python train.py --dataset="larger renderings of crowded toy scenes" --translate=0.06 --cutout=0.4 --encoder_depths=[14] --encoder_widths=[256] --fusion="prefix" --fusion_encoder_activation="swiglu" --fusion_encoder_shared_expert=true --fusion_encoder_positions="rope" --adamw_lr_other_params=0.00082
Rows from block 6 of the image encoder of a small model that answers yes/no questions on an image's attributes, named by matrix and row number. Each number is 128 + 24 x the weight over its row's rms, rounded and kept within 0 to 255. All counts start at 0.
Before each channel's rows are labels from the 100 images, of 14848, where the channel reaches its highest value: "patch colour" is the nearest of a few named colours to the mean colour under the peak. Only what is clearly more common there than usual is listed. The data: larger renderings of crowded toy scenes.
# pw: pointwise conv (encoder.blocks.6.pw.weight, 256x256x1x1), inputs 0-255

patch colour: purple
pw.239 [114 142 150 110 127 142 178 125 137 144 102 148 132 118 134 128 150  95 140 130 140 152 154 155 143 102 118 182 174  93 117 135 139 135 114 137 171 132 104 168 153 115 160 145 155  89  95 126  86 100 149 138 141 158 119 143 105  80 106  88 132 140  93  78 116  92 147 134 121 125  81 114 129 151  97 147 133 159 142 134 138 133  91 101 106 147 133 123 140 134 141 115 121 121 121 145 185 111 129 133 138 161 162 131 107 133 137 134  90 140 137 119 131 115 142 133 175 120  74 131 112  94  86 123 116 140 115 110 150 144 149  87 135 124 155 163 104 137 158 121 130 126 152  96 128 146 141 133 140 139 143 173 150 112  80 127 101 138  94 122 148 101 171 113 137 117 172  92 156  94 134  80 137 136 186  98 137 158 122 179 139 157 141 133 109 136 162 140 118 166 153 126  83 156  86 107 140  94 109 124 124 134 166 131 136 126 112 116 136 129 100 142 129 151 144 126 100 160 138 134 138 142 140 135 108 207 134 159 110 156 171 154 112 150  96 125  97  92  78  94 144 135 175 142  99 142 124 117 139 138 118 126 152 161 123 109]

patch colour: blue
pw.188 [118 113 105 146 138 130 110 166  76 130 120 189 131 105 109 133 111 136 132 106 139 134 165 123 169 116 122 134 177  99 151 109 159 150 125 122 169 130 134 121  85 100 113  98 130 151 129 104 152 126 138 130 173 128 155 123 115 133 115 136 174 142 116 115 173 136 154 112 181 156 158 113 121 119 124 113 118  98 127 128 133 149  92  85 133 131 120 109 137 101 154 118 125 130  94 116  84 120  89  92 127 106 142 106 155  93 154 113 122 125  81 136 123 143 153 125 161 115  86 142 110  91 119 169 165 116 154 138 113 158 152 165 143 158 111 160 122 126  83 121 134 162 141 121 111 131 123 157 119 152 163 100 130 123 123 134 119 132 156 138 140 148  96 122  81 147 181 114 135  98 100 132 114  88 139 148 145 122 177 130 146 103 128 141 121 164 154 139 118 148 107 114 145 145 186  90 136 115 162 105  92 123 121 141 133 146 107  68 122 105 164 134 163  89 138  84 148 116 176 114 170  91 154 142 123 139 120 132  85 105 163 116 127 104 121  82 154 135 112 151 149 127 162 133 118 102 132 158 103 152 109 135 184 156 116 152]

patch colour: orange
pw.24 [102 119 136  99 101  74 134 112 146 148 125 108 125 119 105 172 131 142 145 173 124 152 165  96 158  92 169 150 133 121 103 138 111 104 167 121 120  85 121 143 154 142 139 115 110 136 136 155 147  86 123 168 167 131 125 113 158 109 117 160 141 128 124 207 169 105 150 117 105 139 111 152 110 156 148  90 164  98 111 159 108 125 111 146 157 151 110 130 144 119 153 123 151 116 115  77 130 134 149  72 112 102 153 146 149 135  93 156 134 124 104 130 160 102 118 175 114 139  88 129 119 117 112 124 110 129 131 139 101 155 161  97 128 128 141 131 118 115 122 141 111 159  99 121 135 136 132 104  84 116 110 108 117 152  89 119 136 122 189 149 136 141 134 142 127 134 128 146 131 130 111 109 135 153  59 126 140 162 119 128 156 106 149 122 148 157 131 146 154 133  77 156 104  89 151 172 135  91  84 139 140 175 120  66 151 130  86 134 158 161 124 104 129 137 145  86 115 163  98 139 123 115 104 136  95 126  80  94 121 155  92 104  95 125 141 118 144  90 130 114 104 105 160  94 128 107 112 133 127 114 123 118 153 117 123 111]

patch colour: green
pw.19 [168 135 161 133 130 112  87 146 136 138 108 107 128 139 108 114 136 126  84 135 123 129 180  77 101 104 136 115 129 134 143 127 122 148 136 114 162  77 127 138  99 115 128 117 128 100 126 127  89 151 145 146 110 123 113 129 105  75 144 142 154  83  91 111 149 170 112 164  97 125 158 134 152 167 154 118 165 161 133 157 163 116 162  99 128 163 158 148 129 123 109 120 174 121 141 127 120 109 139 164  94 108 119 140 125  97 107 123 125 122 148 118 107 114 143 119 122 133 149 154 110 120 122 115 121 152 119 116 155 151 189  96 151 155 184 124  77 110 133 130 129 101 109 139 127 160 136 109  78 133 141  99 157 100 122 103 144  85 169 114  84 121 162 141 124 118 152 121 127 129 144 134 119 131 145 158 129 130 200 122 158 139  94 130 118 135 141 112 154 189 120 145 117 119 132 163  79 183 125 115 114 141 113 144 163 140 115 142 121 143 153 103 157  97 174 152 105 168 136 118 160 156 168 112 151 117 140 118 130 169 136  95 144 175 152 110 135 141 143 131 114 144 133 120 150  96 134 104  68 124 135 154 155 104 100  96]

patch colour: red
pw.227 [151 139 156 118 127 166 104 130 140 119 132 102 135 112 169 104 131 120 140 107 181  93 109 130  92 124 145 164 136 120 109  99 149 163 148 120  96 128 121 152 124  71 135  97 130 100 113  94 142 104 132  92 117 134 143 108  93 138 137 129  84 163 150 161 165 116 181 141 113 120 143 138 104 133 141 127 122 125 146  91 116 141  77 154 109 116 187 139 107 122 109  97 103 117 129 134 150 126 132 178 112  87 119 147 121 131 169 113 150 161 141 121 106 116 108 169 102 173 130 115 122 137  95 107 114 127 146 137 149 159 112 129 130 127 112 106 120 143  95 146 112 167 122 146 147 144 155 129 110 124 150 124 142  85 105 134 132 133  93 126  87 182 136 108 108 105 114 125 111 143 116 140 139 128 108 151 173 205 121 128 126 142 142 101 107 125  98 130 158 174 149 150 143 175 115 145 105 147 138 143 114 189 132 149 150 129 161 113 107 123 105 102  73 150 134 151 124 105 148 153 157 148  94 133 128 136 111 130 104 160  94 155 101 101 157 115 105 148 119 180  67 128  96 153 125 141 181 107 121 115 105  96 150  98 148 124]

patch colour: blue
pw.231 [ 98 158 129 118 101 127 110 118 101 124 147 140 116 105 147 125 106 117 168 134 108  94 130 146 121 107 123 107 158 144 110 133 123 122  98 114 119  69 143  81 122 107 130 141 128 132 140 125 130 158 147 120 137 133 146 127 104 104  80 140 154 107  83 117  97 122 142 130 116 132 146 108 124 189 118 118  99 122 133 110 112 111 134 115 177  84  83 131 154 140  87 117 154 155 136 117 162 132 117 111  95 136 103  91 114 140 192 145 164 125 178 123 119 132 109 101 152 109 160 137 104 125 123 135  90 137 127 120 127 126 120 158 125 134 162  88 153 140 126 144 182 144  96 120 116 146 117 158 123 165 133 156 116 158 110 140  82 117 106  98 134 135 125 127 122  89 172  94 172 118 128 210 128 146 131 108 147 126 171 159 129 105 100 130 149 153 145  97 146 124  92 138 110  97 136 157 119 125  94 122 102 138 142 118 120 149 137 117 166 140 142 134 138 125 102 138  84 131 134 138 138 109 124 150 147 152 168 157 153 119 131 183 135 136 176 137 117 102 156 157 101 152 205 156 109  95  76 150  77 133 145 118 107 120  89 111]

patch colour: black
pw.13 [159 156 165 137  96  93  87 176 111 120 182 136 132 101 100 147 135  93 166  91 112 181 119 118 155 136 123 121 102 121 122 142 105 112 106 154 120  98 120 100 145 117  95 149 120 132  90 105 129 111 132  80 108  98 127 205 120 146 121 108 130 141 105 113 107 101 120 143 110 131 111 157  96 147 172 119 152 123 141 100 107  78 147 100 121 110  77 132 121 138  98 118 117 142 198 140 122 120 108 126 162 124 133 174 102 152 128  82 144 154 116  69 115 102 127 118 124 131 114 126 135 164 128  86  85 114 123 105  87 147 138 102 110  99  67 146 111 115 119 126 121 114 128 107 109 109 156  93 124 126 103 150 141 189 137 149 118 161 170 146 123 128 136 100 114 140 124 119  72 168 135  97 148 122 109 154  89 125 140 119 137 131 113 121 127  87 173 157  92 134 132 105 135  93  86 146 103 129 148 152 107 154 111 100 105 117 136 118 156 112 111 107  93 143  85 129 129 144 142 102 147 148 121 142 126 117 127 135 144 130 158 124 149 131 100 142  93 125 111 117 139 153 108 125 142 111 156 136 148 148 126 102  89 140 156 126]

patch colour: blue
pw.130 [150 120  87 137 134 129 174 124 111 155  72 129 110 124 100 133 132 116 123 138 161 127 141 135 116 108 136 124 183  91 104 132 116 129 118 128 136 163 142 151 181 128 127  73 110 115 157 104 136 111 140 104 154 110 157 135 132 114 134 131 141 132 147 174  71 128 127 153 132 119 152 152 116 149  94 169 168 117 118 101 143 161 148 140 168  96 200 100 143 158 147  88 141 131 136 141 183 139 169  74 142 150 119 121 113 111  92 149 183 120 157 105 152 108 112  98 186 114 128 163  78 130 124 111 141 123 116 130 100 130 145 122 133 117 109 134 109  97 108 140 117 146 145  99 139 106 101 136 110 130 128 110 123 131 154 134 163 165  91 115  74 127 112 118 136 143 120 101 142 142 105 132 132 109 144  81 136 133 132 142  88 145 139 124 108 101 139 127 127 125 101 111 118 132 106 104 137 105 123 112 110 152 129 141  98 131 145 182 150 167  98 122 117 153 182 113 137 132 158 113 140 142 119 128 136 139 131 147 110  88 105 116  74  86 107 104 107  99 102 132 151 106 164 158 113  76 137  93 163 145 115 153 176 137 140 101]

patch colour: orange
pw.225 [133 130 121 141 134  99 107 115 136 167 149 151 139 134 128 152  97 118 130 147 103  84 177 168  87 119 126 123 148 135 133 132  95 113  93 146 138 138 121 127 129 109 149 125 119  77 134 119 144 151 153 104 136 143  96 127 119 127 149 142 131  81 126 130 124 113 116 122 102 170 108 156 179 128 132 113 122 158 132 106 169 110 118 112 128 100 138 112  86 119  73  70 124 119 128 135 126 128 128 146 152 151 109 122 139 100 142 126 179 146 159 182 106 152  97 138 114 154 100 125 130 154 153 162 160 154 109 126 127 123 139 134 132 132 141 138 150 126 114  99 103  95 114  88  92 165 133 161 157 182 153 115 123 110 126  46  94 125 136  93 106 123 152 156 113 102 103 155  69 140  95 150 140 253 126 137 111 157 153 121 125 104 126 124 129 114  89 104 116 131 117 134 109  95 135 156 126 129 117  89 143 111 167 140 123 159 160 145 134 138 133 109 112 143 141 120 147 162 133 150 132  89 113 121 121 107 160 143 119 179 123 123 138  78 107 127 101 158 137 120 107 123 110  99 121 129 122 166 143 150 141 123 135 148 125 130]

patch colour: blue
pw.222 [140  93  98  98 112 131 160 137  95 144 115 183 106 141 156 159 166  99 139 164 136 145 139  78 120 148 126 100 129 134 127 118 125 157 156  95 137 143 105 112 112 105 135  99 107 124 124  81 128 107 139 144  93 149 132 123 138 135 136 126 155 120 118 122 137 153 155 113 156 128 126  87 158 113 111  99  97 119 133 127 139  96 114 122 135 114 155 133 109  90 153  98 164 136 157 124 175 122  99 136 158 119 117 126 125 118 143  98 131 166 145 111 177 117 112 124  94 125 126 142 130 133 118  95 151 163  74 139  88 139 144 143 111 136  83 116 143 128 141  94 131 118 121 186 108 136 141 157  79 134 165 126 143  91 103  85 159 122 147 145 121 163 148 118 145 138  95 147 133 136  60 112 171 145 133 126 109 159 133 118 173  92 152 139 127 108 130  96 162 138 163 111 173 136 116 134  96 100 130  94 119 132 128 147 118 120  99 145 124 143  98 108 117 143 164 115 135 136 127  81 139 111  89 101 156  71 115 115  81 154  94 184 172 152 130 134 113 117 106 115 165 149 123 119 137 147 156 149 166 128 191 120  88 115 119 115]

patch colour: blue
pw.90 [139 114  59  97 149 126 161 107 133 153  84 112 126 117 121 122 120 124 149 122 132 142 133  91 127 140 152 138  80 147 136 134 115 119 109  91  89 107 134  83  85 171 119 127  99 125 122 122 157 119 129 160 142 101 161 137 146 122 131 143 103 124 122 107 118 108 129 120 100 137  92 143  95 137 131 122 167 134 127  82 109  92 141 138 140 123 107 129 159  95 101 133 119 140 109 130 134 117 112 112  83 163 168 105 159 145  91  99 107 138 139 148 112 151 140 142 117 138  75 141 115  83 100 120 139 108 108 135 150 119 104 134 117 150  97 105 124  89 143 128 106 148 129  90 146  94 149 119  90 163 109 108 117 140 110 116  96  84 159 135 116 128  91 143 157 132 129 131 170  92 124 148 104 118 135 164 121 128  80 145 118 168 126 107 161 148 131 133  92 155 154 114 154  81 154 114  78  81 180 144 113 128 142 149 108 149 110  96 179 142 173 148 157 101 150 141 133 134 148 112 103 115 181 121 128 162 151 144 138 148 104 136 114 158 136 137 106 117  82 135 122 104 212  98 113 136 119 166 144 136 119 156 135 166 137 132]

patch colour: blue
pw.204 [141 170  90 108 136 114  82  98 135 177 116 162 102 100 108 155 105 118  98 131 105 100 102 115  90 144 120  96 106  74 123  98 126 134 111 115 162 144 119 102 187 124 138 101  90 148 136 111 197 106 169 152  88 147 134 103 105 151 120 143 149 122  54 137 107 136  92 144 163 102 128 111 115 138  88 134  89 118 139 105 157 136 116 150 146 112 153 112 143 101 149 137 132 122 133 149 141 119 110 106 137 160 125 111 137 136 145 138 111 110 122 159 170 138 158 163  89 153 152 121 135 110 111 104 116 104 143 114 103 165 118 116 134 125 125 123 141 103 115 114 126 113 119 135 135 149 149 111 130 141 114 149 127  95 162 135 145 105 135 125  85 139  95 144  51 136 127 115  97 154 109 134 105 164 138 126 174 155 139 130 145 144 101  95 118  96 115  92 137  67 131 149 130 126  92 133 125 105 116 183 171 138 117 128 116 107 116 109 145 123 166 153 105 111 149 119 121  92 114  93 144 126 137 113 189  99 101 128 131 151 140 139 146 122 133 155 123 135 113 128 147  76 127 132  89 137  89 138 122 135 149 168 130 185 142 142]

patch colour: orange
pw.46 [132 104 118 138 174 115 155 114 153  96 137 131 161 151 168 120 108 117  98 138 104 126 111 119 177 148 133 144 129 113 167 106  84 159 146 137 188 110 139 141 143 119 140 115  69 147 115 169  85 100 130 108 133 127 134 125 114 155  88 123  53 119 161 154 118  97 132 120  93 154 126 130 100 105 148 120 156 148 123 114 104  98 125 135 153 118 118 135 107 107 176 106 149 132 116 115 111 107 103  90 121 115 136 122 105 149 140 118 100 142 125 145 116 163 161 148 113 110 129 129 155  86 149 165 131 106 117 120 110 162 101 119 138 119  94 133 128 140 116 144 115 115  78 130 114 137 139 120 176 130 143 147 136 125 152  97  74 124 113 126 103 145 148 151 132 120 117 100 105 126 141 139  94 135 144 132  94 124 176 113 139 130 184  99 129 152 133 168 117 163 131 101 152 102 129 138 120 138 129 128 141 140 157  96  78 126 111  75 163 132 177 135 116 103  91 124  74  83  94 128 111 109  63 131 116 108  91 156 157 137 122 132 106 118  97  95 134 110 144 142 164 143 127 135 136 120 124 140 207 164 124 120 122 159 122 106]

patch colour: blue; green
pw.121 [106 127 150 129 114 110 135 177 139 116 109 175 138 139 135 130 143 134 176 131 139 111 109 101  78 124 126 119 186 132 119 125 135 122 188 108 100 110  99 124 122 173 111 158 115 154 120 128 147 148 125 112 115 133 127  95 150 130 128 118 151 144  92 145  80 123 146 131 142 163 126 129 132 150 147 128 102 131 141 118 113 128 136 106 115 103 157 135 150 128 125 138  72 137 146 139 120 125 117 122 110 137 149 117 102 105  96 146 142 145 143 110 103 142 191 113 142 117  88 113 103 108 171 158 156 175 118  48 139 120 104 147 105 122 133 131 126 129 136  84 107 139  96  80  80 116 129  98 118 113 122 131 145 136  78 114 121 113 143 154 138 150  78  90 166 160 165 114 158 157  73 128 146  91 118 148 170 128 140 170  98  78 177 137  94 117 141 121 137 134 141 121  90 122 131 128 102 124 103 149 113 103 123 143 113  85 139 131  56 125 154 155 120 150  99  94 121 137 114  88 155 125 119 132 137 150 118 135 127 143 161 151 127 172 144 118 174 106 119 116 134 143 146 109 147 140 181 115 117 138  88 113  93 133 144 108]

patch colour: orange
pw.135 [114  83 102  90 126 118  68 106 130  81 121 162 105 124 120 160 124 119 145 107 113 127 101 116 107 140 125 128 100 141 106 157 116 109 136 120 144 124 184  99 136  97 163 109 130  93 144 144 114 127 101 130 152 121 128  86 162 165 128 164 112 117 120 131 113 104 158 111 138 164 116 187 111 153 139 168 127 140 120 163  87 100 129 154 101 138 117 103 138 123 167 143 118 131 115 102 139 141 136 140 135 146 120 118 104 145 111  95 122 108 134 129 136 125  68 104 160 154 116 118 134 129 118 107 156 136 161 137 173 129 134 103 148 130 163 113 127 161 121  69  61 181 123 178 122 164 168 130 109  88 121 120 125 138  72 158 140 152 149 139 142 155 126 144 111 115 114 118 142 154  93 120 117 151 140 123 126 121  97 120  76 102 150  95 136 101 159 146 147 120 103 121  61 161 125 111 115 135 110 131 119  97 154  96 142  93 124  92 119 160 138 116 118 120  93 140 169 152 126 125  89 115 183  97 136 128 133 121  88 147 106 132 149  96 134 110 103  81  99 132 130 131 115 124 102 157  85 126 130 146 123 138 136 136 172 105]

patch colour: green
pw.136 [128 106 150 110 114 160 138 112 126 145  86  84 173 169  76 148 120 160 130 135 135 141 116  95 101 124 127 125 150 130 136 112 140  89 133  94 119 114  92 152 120 144 135  92 137 124 135  87 137 136 124 115 165 116 112 154 105 117 161 111 119  93 157 155 118 158 137 120 135 148 109 157 161 163 109  79 128  99 138 111 111 158 135  99 125 157 129 103  98 120 120  91 110  44 112 121 127 111 140 153 159 110  97 138 121 128 119 125 107 145 131 110 112 110 146 140 135 120 108 132 111 137 113 145 113 124  89 163 106 132 137 110 128 115 167 129 127  95 133 103 114 126 116 112 134 139 142 132 109 126 127  95 131 113 135 127 142  72 111 112 127 152 157 149  83 133 107 158 146 164 189 125 114 124 121 129 158  85 158 109 110 145 130 183 121 122 137 117 125 113 110  91 149 131 104 127  97  94  81 154 109 130 150 109 105 123 107 206 147 145 163 106 130 139 129 161 159 168 115 206 107 131 113 139  87 117  92  89 141 113 130 136 116 124 148  92 109 119 138 159 139 147 131 161  79 135 148 101 107 181 161 124 153 140  79 144]

patch colour: red; orange
pw.200 [143 115 110 129 195 146 150 146 143 120 133 137 103 132 134 136  93 175 109 184 121 128 126 145  96 124 114 147 151 114 133 129 118 111  91 104 125 108 125 122 110 139 125 177 106 127 129 154 148 147 140 109 101 133 150 140 116 101 112 139 128 112 129 146 118 117 145  92  96  94 116  95 126 149 176  88 113 126 133 115 140 121 118 107 124 149 105 119 143 114 121  88 150 151  75 168 159  91 148 124 159 190 127 176 155 161 130  93 138 143 149 121 106 133 164 104 102 133 150 123 176 105  70 128 132 128 180 114 117  98 157 153 100 108  63 108  82 137 130 151 124 119 174  92 150 106 189 122 103 121 120 162 116 137 141  89 155 123  95 142 143 140 126  97 187 166 113 144 136 108 112 142 145 146 146 116 168 133 134 113 125 128  96 118 124 120 130 126 109 141 144 132 137 144 133 140 128 117  96 114 129 101  97 142 148 137 154 156 122 166 123  88 138 113  84 141 112 148 138 158 105 117 100 110 133 146 145 124  95  84 101 108  93 133  85 136  92 113 106  95  97  91 116 149 154 167 125 147 131 167 131  94 112 106  96 136]

patch colour: black
pw.147 [146  84 173 121 130  90 128 111 130 136 131 172 136  98  88 199 112 130 121 150 143 139 114  90 103  93 165 121 143  79 159 181 160 161  95 137 140 130  96 117  77  98  99 147  93 160 168 142 178 135 150 101 114 138 128  81 117 143 136 142 192 138 121 130  84 150 166  93 115 118 133 144 127 142 126 111 122  84 145 135 180 116 120 124 115 116 119 137 156 119 114 145 149 117 116 111 142 110 157 127 148 134  97 123  91 107 148 101 120 157 129 120 123 112 118  99 131 148 117 142 149 140 131 145 134 134 147 122 124 150 130  98 144 156 108 191 115  88 115 149 115 125  85 133 147 115 141 100 135 138 152 155 156 185 133 134 146  93 153 124 154 102 163 108 147 123 125 115 116  93 151 140 126 144 127 101 153 135 129 103 182 147  85 168 138 122 105 135 149 141 117 146 129 101 109 137 142 167 103 161 140 148 106 129 112 115 112 128 114 114  98 134 109 101  85 151 105 160 143 143 110 148  90 111 115 136  78 133 130 113 143 133 156 118 152 115 131 154 145 154 128  82 163 126 123  97 115 113 153 102  89 100 179 125 152 117]

patch colour: purple
pw.133 [165 123  94 124 127 150 159 106 153 105 170 111 111 109 171 114 111 119 111 144 157 110 136 114 131  91 139 111 108 134 148 153 146 147 159 123 150 113 106 143 152 131 136 119 134 127 133 152 132 121 171 176 185 147 147 160 118 166 126 155 122 119  99 154 166 175 152 115 169 136 143 155 190 114 160 177 134 129 120 123 146 128 110 125 144 128 118 112 118 137 143 135 115 154 107 141 131 102 106 163 106 146 153 134 151 125 127 139 120 154 121 141 119 120 138  68 160  94  84 130 149  86  99 142 111  86 144 107  96 113 136 113 157 116 160 159 144 151 114 111 139 106 171 142 152 141 126 154 122 157 140  90 144 149 124 127 102 110 136 144 201 138 133 143 117 148 119 110 142 115 133 176 140 174 153 169 103 120 114 145  88 126 115 115 150 118 158 113 110 154 115  94 102  82 113 114 152 113 142 161  82 109  76 135 146  85 141 130 118 127 128 136 181  80 117 150 138 113 138 182 134 163 101 142 186 139 130 109 119 161 138 114 147 121 117 109 165 180 105 126 166 144 158 144 145 147 162 117 118 111 114 127 114 142 103 132]

patch colour: brown
pw.255 [ 97 129 129 135 107 147 140 126 113  86 149 140 109 133 153 104 152  88 157 132 113 144 129 115 159 130 102  88 100 133 108 128 145 121 122 148 133  95 135 110  88 136 126 130 126 102 116 133 119 149  89  73 100 170 115 149  86 164 104 113 113 147 136 100 149  89 138 118 145 102  97 138 109 114  98 128 137 144 114 143 142 107 156 151 134 115 147 130 171  98 159 120 127 133 113 141  69 106 125 127  88 168 142 134 127 170 147 103 136 118 113 145 177 119 150 109 102  87 127 109  61 153 111  89 149 145 106 140  95 133  92 115  88 145 112 144 126 138 104  82 107 161 104 145  82 135 126 134 148 117 144 131  94 125 127 103 107 139 164 155 115 105 158 103 128 128 105 155  81 155 205 171 127 152 158 157 125 172 159 108  89 100 106 132 118 108 109 142 132 115 100 124 147  95 138 139 101 184 120 148 163 138 131 120 111 113 116 130 165 135 114 120 136 166 122 124  89 139 132 133 114 141  89  86 101 106 164 118 100 126 124 108 120 162 130 130 154 117 158 135 139 123 120  92 130 127 146  76 119 160 114  84 107 136 114  78]

patch colour: brown
pw.183 [110 156 103 120 116 120 129 108 130 100  96 156 142  90 115 156 135 161 162 144 136 116 135 139 105 138 127 149 141 110 112 169  98 123  99 116 128 135  88  97 141 150 139 166 109 176 145 147 137  90 144  98 118 136  94  81 118 129 148 131 112 164 192 131 139 112 122 128 179 147 141 177  89 128 105 145 111 120 132  94 144 111 173 100  95 178 108  83 160 171 115 107 107  96 163 141 144 150 142 157 136 137 110 168 126 145 127 149 110  97 141 120  96  73 123 121 112 133 108 101 130 146 120 147 138 138 164 146  91 142 130 134  91  86 148 131 127 156 153 132 141  86 122 147  75  96  93 164  95 127 109 134 139 113  94 142 131 141 150  92 114 105 114  84 116 145 112 129 126 121 114 111  89  95 187 131 150 125 126 128 126 142 130 162 184 118 150 109 158 126 143 148 139 122 137 132 146 118 138 139 191 122 133 117  89 180 113 199 139 129 132  94 128 159 133 138 110 133 120 104 177 162 127 127 145 140 150 103 139 113 140 136 119 140 120 156 136 100 125 105 100 112 129 101 183 138 148 133 136 147 148 151 132 135 111 129]

patch colour: orange; yellow
pw.28 [125 115 125 151 149 112 133 120 145 169 132 136 129 121  96 169 112 120 116 135  79 170  91 148 108 132  96 148 107 114 147 144 128 167 114 110 132  83 146 105  85 104 105  99 133 152 152 157 126  80 138 133 162 108 127 136 127 128 126 166 177 134 106 164  60 151 118 101  98 116  97 140  98 145 116  93 143 119 164 135 114 118 100 148 116 123 187 123 122 129 179 109 110 139 131 125 117 133 134  62 152 127 140  86 125  96 106 140 119 144 126 142 106 150 143 126 143 109 142 119  89 120 129 105 137 107 164 113 105 104 110 145 138 117 119 131 123  94 132 102 125 132  94 104 112 119 161 141 141 144  98  88 121 182 121 117 161 154 117 137 110 138  96 135 142 127  85 120 106 137 130 134 131 186 136  99  80 121 118 128 103  75 147 120 121 150 124 153  85 104 150 115  45 162 160 141 103 159 138 166 158 119 160 140 104 128 103 136 150 126 145 113 150 126 119 104 149 129 167 146 151 109 140 120 130 120 115 157 157  88  92  96 135  91 142 169 148 117 139 112 125 165  78 119 126 148 139 128 152 138 178 103 133 145 117 124]

patch colour: purple
pw.197 [ 91  97  85 115 128 118 137 153 131 114 135 196 116 137 178 111 107 185 143 123 141 127 143 137 123 136 151  78 137 123 114  97 151 119 110  86 120 120 147  65 139 163 105 157 111  99  94 157  94 133 126 114 164  96  90 142 161 153  95 121 144 158 139 104 166 166 108 120 109 179 114 162 112 120 114 126 142 104 137 134 178 111 105 109 145 138 162 149 147 126 127 147  72 118 120 146 165 147 106 114 114 121 149 109 151 114 151 128 154 156 122 131 147 122 128 160 125 117 112 171 139 112 110 113 141 142 136 123 163 112 101 140 143 126 166 135 148 149 145 143 138 141 130 139 157 125 112 103 150 140 145 157 112 141 112 133 107 163 128 117 178 168 126 105  83 140 128  97 139 117 147  95 130  93  99 126 121 107 113 160 154 167 106  91 118  73 171 111 140 179 126 135 128 176 145 120 105  90 157 107 127 126 118  77 118 124 166 156 112 151 109 120 105 102 101 101 157 107  90 119 110 118 129 113 160 140 103 123 128 139 116 114 177 116 119 121 154 127 106 151 167  99 124 138 119  95 132 163 130 125 116 118 153 166  75 115]

patch colour: brown
pw.187 [102 120 127 161 137 151 113 133  70 106 124 101 120 149  70 154 108 117 164 120 126 127 118 112 116 160 144 129 105  95 108 103 154 146 151 136 111 180 115  85 152 123 165 149 153 108  94 148 120 192 116  91 100 123  79 135 110 121 160 145 147 186 127 107 141 137 130 102 140 136  91 166 130 122 135 103 130 153 139 128 124 135 163 105 135 122 103  94 132 110 134  95 145 144 165 107 134 184 107 121 118 135 159 143 142 158  99 122 116 134 137 200  96 105 153 160 103 141 113 137 120 140 110  96 119 106 145 113 158 145 117 131  86 118 151 151 131 107 120  88 111 151 124 116 124 162  90 105 129 114 134 165 122 113 142 103  86 116 178 148  88 149 141 140 120 105 152 113  91 128 135 124 130 107 126 137  85 148 143 141 104 143  97 162 112 163 137 120 111 146 103  73 165 151  97 112 108 176 122 126 137 106 108 162 102 170 133 139 114 118 101 127 139 149 104 123 199  98 111 139 116  95 146 109 119 112 136 132 129  91 120 117 115 156 128 114 131  95 129 137  99  91 106 139 131 124  98 148 137  82 101 144 172 108 138 142]

patch colour: green
pw.68 [170 147 149 106 111 126 152 126 129 129 128 175 123 117  90 174 111 121 128  98  98 106 131  91 109 156 151 106 124 109 117 142 130 165 144 149  74 117  83 127 131 104 124 128 140 134 134 126  99 158 104 156 151 199 122 125 143 126 156 140 171 124 119 135 123 115 150 148 131 104 106  93 117 172 153 125 120 113 114 100  61 152 156 176 127 108 128 145 109 124 125 114 139 116 118 177 101 137 112 132 152 151 139 145 124 128 143 123 103 146 145 153 137 124  71 154 119 146 146 166 185 117 161 130 142 107 135  88  90 133 103 150 122 182 119 116 120 113 102 114 111 131 111 149 147 107 155 123  69 141 124 112 106 183 119 153 120 118  92 119  68 143 140  91 136 144 147 145 120 132 164 150 120 108 100 106  99 109 177 127 133 126 137 110 132  93 117 132 105  63 154 129 142 122 139 114 135 133 106 151 105 104 134 122 101 112 122 151 168 170 121 152 150 134 121 165 126 115 160 108 152 114 122 104 166 115 141 164 131 112  95 185 181 123 119 111 152  85 123 175 115 122 113 113 109 102 100 156 109 124 101 111 139 118 140 134]